config.toml
activation = "reglu"
head_dim = 16
parallel_block = false
muon_scale = "original"
adamw_lr_other_params = 0.0028
adaptive_grad_clip = 0.1
final_lr_fraction = 0
warmup_steps = 3050
adamw_weight_decay_other_params = 0.01
Rows from block 5 of a small sound classifier, named by matrix and row number. Rows with one number within an expert belong to one neuron, the router's apart. Each number is 50 + 15 x the weight over its row's rms, rounded and kept within 0 to 99. All counts start at 0.
Before each expert's rows are labels from the 100 clips, of 14976, where the router gives the expert most weight on average: "strongest on" is what is common among them. Only what is clearly more common there than usual is listed. The data: short made-up English sentences, spoken by a formant synthesiser in many voices.
# router: router (model.blocks.5.mlp.router.weight, 16x160, trained with AdamW), inputs 0-159
# gate: expert gate (model.blocks.5.mlp.gate, 16x160x160), inputs 0-159
# up: expert up (model.blocks.5.mlp.up, 16x160x160), inputs 0-159
# down: expert down (model.blocks.5.mlp.down, 16x160x160, transposed), outputs 0-159

# expert 7
strongest on: voice: child-like voice; reverberation; white noise; intonation: flat
router.7:34 44 69 24 57 30 34 60 67 48 43 48 42 46 50 32 43 43 45 54 38 72 29 46 37 41 37 31 74 34 53 57 39 68 37 84 52 29 81 25 50 60 46 69 54 47 53 54 51 19 34 56 48 44 46 42 54 77 44 37 73 09 37 72 30 53 50 48 58 43 51 62 78 57 56 42 54 29 62 30 29 36 40 42 36 68 36 33 51 26 21 22 32 35 59 73 58 41 56 61 51 53 57 56 59 60 56 48 79 55 66 76 30 35 80 77 41 66 53 22 39 68 84 58 34 58 36 47 49 43 51 56 55 71 63 42 51 11 61 59 51 61 60 55 44 43 57 47 47 48 57 68 56 57 26 68 53 57 72 54
gate.4:60 66 58 66 60 60 37 56 81 56 47 47 58 43 44 86 44 48 43 56 50 42 34 28 50 30 51 54 69 33 64 36 48 49 56 46 50 41 39 84 64 40 37 30 62 61 48 55 30 45 40 80 69 44 50 65 52 49 51 44 56 37 42 44 18 32 44 43 36 39 43 58 82 56 45 72 29 37 37 86 63 46 59 58 40 41 59 45 54 21 46 55 56 46 79 36 45 47 34 60 48 56 89 60 55 47 34 55 43 58 51 99 49 48 62 59 46 10 29 46 84 54 67 66 30 45 65 27 63 61 75 16 40 64 27 44 58 67 47 47 53 38 42 32 43 40 63 56 34 70 62 29 53 45 57 60 59 52 52 25
up.4:19 77 58 85 77 69 67 43 38 43 58 70 34 39 57 30 55 59 48 27 36 46 47 39 31 32 44 54 68 39 53 36 28 52 59 35 54 37 18 18 39 45 59 57 49 47 55 49 72 89 56 60 69 65 48 37 61 41 38 52 84 63 26 50 59 51 41 14 50 50 44 68 29 56 48 59 76 39 29 40 49 46 30 30 59 42 63 55 50 71 63 40 65 61 49 31 39 39 30 43 60 71 38 73 50 55 59 43 51 32 38 79 60 84 37 60 42 23 46 52 44 38 83 55 36 39 55 69 28 71 43 56 54 64 37 49 68 48 45 54 44 32 74 57 80 37 32 58 62 44 35 46 62 36 42 58 58 47 47 49
down.4:61 49 83 41 47 54 48 60 58 51 96 66 42 31 60 49 56 39 31 61 47 29 65 56 62 52 55 83 13 58 44 52 47 71 45 75 52 56 61 34 72 45 38 41 74 57 68 38 40 24 39 39 56 48 43 39 68 66 59 62 37 22 42 37 74 62 60 59 21 51 20 36 46 80 41 79 35 49 69 30 34 67 55 36 53 68 48 30 36 38 41 82 51 62 58 27 43 56 54 46 52 31 63 41 63 53 36 26 47 32 61 33 41 40 54 36 54 50 38 56 80 50 63 36 65 35 51 34 47 33 48 53 32 56 49 60 33 80 62 50 20 50 39 52 65 16 52 63 20 62 49 40 53 50 51 27 48 57 65 63

# expert 0
strongest on: voice: child-like voice; whispered; number of words: 7
router.0:47 62 49 53 58 60 64 20 42 37 64 61 43 48 55 44 41 63 45 39 54 57 59 33 56 45 42 44 24 42 47 35 59 39 41 37 56 36 39 40 44 52 48 56 43 44 71 35 46 72 82 38 54 43 34 55 75 24 28 30 63 61 38 34 69 27 55 41 46 33 68 31 46 41 44 40 47 43 51 53 29 63 70 35 39 58 69 88 32 32 80 94 36 54 36 37 25 56 39 56 60 49 34 45 30 81 36 64 47 57 52 40 37 33 31 52 37 62 73 34 49 60 54 59 82 39 79 40 51 60 65 54 22 44 35 30 68 86 36 45 48 41 25 39 43 59 26 77 42 69 43 49 81 48 65 58 57 54 22 52
gate.0:57 19 39 70 29 63 47 20 71 52 93 64 53 37 44 72 43 68 36 32 55 39 36 69 48 55 51 38 36 93 47 54 34 51 88 48 74 73 37 59 16 55 50 74 53 65 74 29 32 45 47 59 59 76 61 51 60 69 50 50 36 54 46 44 48 30 39 49 63 26 23 47 34 47 47 35 85 56 62 46 43 39 32 60 46 41 44 36 55 74 63 79 64 41 47 63 33 28 73 36 45 50 65 54 52 58 25 64 52 46 59 55 65 48 51 56 55 59 75 57 36 29 68 45 53 48 66 56 23 64 44 61 38 53 50 51 41 59 50 25 39 43 59 57 43 39 61 28 70 17 54 22 55 50 40 53 55 54 40 42
up.0:19 65 30 53 51 70 49 38 53 63 63 78 57 57 56 31 02 57 39 34 42 48 84 49 45 61 45 20 42 80 58 14 52 51 76 40 34 43 51 31 47 34 46 62 46 47 86 51 37 60 55 43 44 63 55 66 34 74 52 29 38 51 16 59 29 48 28 63 51 29 39 53 38 54 52 55 34 44 54 35 57 45 67 32 46 37 46 37 37 64 58 56 39 69 53 63 20 57 58 46 74 52 65 61 60 35 48 29 47 62 72 44 36 68 58 35 39 56 74 49 43 42 64 69 71 44 63 33 51 74 49 41 35 54 54 50 46 53 45 37 57 62 54 40 50 25 69 45 95 15 46 64 62 69 31 57 58 54 45 47
down.0:33 66 45 61 53 53 46 42 50 68 47 52 40 50 60 47 23 51 73 17 53 49 74 33 06 45 52 34 49 52 54 41 45 52 64 41 44 52 67 42 75 33 66 49 33 64 70 38 84 41 85 46 74 72 29 22 66 58 56 79 34 48 48 39 48 62 08 39 64 45 34 65 55 69 48 75 61 32 47 45 53 61 56 49 46 70 52 37 50 34 82 50 56 30 35 47 47 55 52 29 54 63 43 53 54 29 99 59 52 48 48 64 51 49 58 51 59 44 37 27 51 56 58 29 59 53 66 37 41 47 69 45 33 59 74 45 44 53 38 75 48 27 60 11 35 58 54 34 75 42 48 32 58 37 66 46 39 44 48 39

# expert 5
strongest on: number of words: 4; rumble; pink noise
router.5:44 49 43 39 69 71 33 73 60 58 56 61 53 50 43 75 49 34 57 20 25 79 66 32 69 57 38 30 57 39 57 17 48 38 27 35 54 55 51 35 36 58 58 46 60 59 64 55 47 69 68 52 22 60 62 48 43 54 76 42 40 40 27 38 40 65 38 72 32 16 45 35 43 68 60 34 33 57 61 58 32 82 42 51 48 47 53 67 53 38 48 33 38 51 51 59 49 45 64 39 73 55 39 67 55 18 35 45 43 51 45 40 52 46 43 45 89 23 45 41 54 64 35 59 77 57 35 81 55 56 50 59 45 56 29 37 33 43 83 72 68 59 63 61 33 29 54 18 46 34 50 49 18 65 75 57 33 71 55 61
gate.11:44 50 71 58 56 52 74 38 30 55 53 60 36 78 36 61 64 41 75 72 24 40 49 56 34 34 36 53 56 45 69 29 32 42 41 48 22 43 63 41 27 38 59 45 38 55 22 40 43 68 52 37 32 57 39 49 35 47 46 62 64 70 65 50 44 59 62 46 58 56 41 53 51 30 69 44 55 54 48 62 21 38 44 39 18 27 29 42 47 41 45 41 79 61 38 62 68 50 67 46 61 41 62 63 41 53 48 53 56 51 69 25 59 43 38 25 57 63 31 71 69 66 67 70 77 62 51 95 59 79 28 46 62 26 69 44 25 80 64 43 61 52 40 53 73 59 45 26 45 36 62 70 67 67 40 51 57 80 36 27
up.11:64 37 44 48 38 54 23 56 59 67 74 31 64 34 69 43 46 44 40 33 56 41 55 28 46 70 55 46 42 54 17 63 67 54 41 61 63 58 47 68 61 67 27 32 68 35 46 46 48 40 69 56 64 48 67 54 52 45 39 54 45 42 54 51 48 40 33 52 77 39 63 33 50 62 54 62 32 74 56 62 68 74 64 71 75 39 26 57 49 63 24 55 20 37 36 30 53 80 71 77 38 75 34 35 38 56 66 33 18 69 34 50 66 48 38 61 44 51 80 24 45 45 31 39 24 50 48 24 58 29 54 58 32 67 47 65 55 47 60 54 72 27 50 38 36 52 47 52 39 34 50 49 29 13 78 30 29 55 68 53
down.11:56 76 32 62 77 49 76 08 34 30 46 51 59 38 54 45 57 65 89 10 50 31 59 27 50 65 54 70 63 49 42 65 78 41 49 39 39 54 28 56 58 73 41 57 51 50 45 47 56 27 32 82 51 37 48 54 53 50 35 60 48 40 52 58 56 65 46 45 30 51 72 30 72 79 53 40 29 62 56 74 48 51 41 66 55 34 49 38 33 52 60 45 30 36 56 55 35 55 59 47 42 24 68 58 26 60 42 50 62 59 46 72 71 43 37 40 46 46 72 38 27 57 31 55 44 69 39 77 36 60 47 52 43 37 56 44 51 78 64 64 37 51 83 22 41 41 46 27 48 38 44 81 52 55 44 79 65 31 61 35

# expert 6
strongest on: mains hum
router.6:77 58 53 32 46 51 27 30 38 50 27 32 80 57 55 64 59 38 59 75 57 41 64 48 57 29 47 73 32 57 24 52 32 20 55 51 62 72 44 53 48 54 46 45 42 44 51 55 37 40 21 54 45 63 49 41 72 41 34 63 35 59 67 36 32 23 38 36 32 57 22 37 24 63 33 62 17 58 60 66 95 63 57 65 45 49 55 32 60 42 66 51 53 48 39 47 54 49 60 32 24 47 72 55 25 38 57 52 58 74 59 47 55 64 45 22 63 27 25 59 34 58 40 26 49 75 68 56 50 50 35 30 51 26 53 37 29 59 36 44 56 38 51 66 52 73 84 61 38 44 45 16 48 55 47 29 57 54 29 52
gate.8:64 57 81 49 59 33 42 65 52 44 54 43 33 44 43 46 69 41 68 31 63 56 56 71 82 77 65 29 67 57 30 46 43 39 52 33 64 50 34 68 50 62 34 51 66 45 61 59 57 30 60 81 41 59 37 52 51 65 45 36 41 77 61 27 60 34 88 64 49 53 30 66 48 39 45 56 46 56 41 71 23 71 49 37 39 53 28 24 65 46 41 64 46 22 73 67 70 51 69 29 75 25 61 30 45 60 46 31 43 19 57 44 48 41 44 57 67 70 45 31 53 53 41 28 64 37 60 38 55 44 57 46 57 62 46 32 54 29 34 63 57 15 79 50 16 43 36 41 43 25 61 47 21 46 57 63 53 34 35 58
up.8:65 68 27 61 35 55 45 68 67 51 56 59 52 40 64 68 26 40 49 66 21 67 41 20 39 37 47 48 39 25 65 55 55 43 34 51 56 43 64 57 53 43 74 56 46 45 57 72 49 78 60 35 88 71 57 39 31 63 56 63 54 23 28 52 56 44 19 41 70 61 85 45 55 57 38 39 29 60 59 66 52 37 44 58 72 37 51 87 44 47 52 27 53 51 40 44 38 46 49 46 67 57 55 55 71 15 52 56 40 64 57 78 42 30 67 42 42 55 55 64 83 40 50 60 56 58 25 42 55 55 70 40 57 43 34 28 58 60 52 47 28 80 35 57 49 70 29 69 59 66 32 43 59 55 57 42 38 95 40 29
down.8:83 83 36 34 58 54 52 43 17 32 49 73 46 24 41 64 55 65 79 38 38 56 39 27 50 43 37 39 48 62 59 50 59 60 61 53 49 62 62 42 38 52 51 49 53 52 55 53 36 38 55 57 43 43 43 29 51 43 32 50 57 45 82 40 64 59 28 33 82 54 30 29 39 22 47 75 50 35 53 15 66 62 25 63 35 62 38 58 51 42 56 68 46 28 55 20 62 46 62 47 68 30 35 49 64 48 05 44 43 48 20 54 55 38 26 61 27 50 68 54 40 61 63 48 66 45 37 78 59 51 58 54 65 28 66 60 45 79 58 62 26 38 75 66 37 41 56 71 69 52 76 63 43 66 52 49 70 55 57 64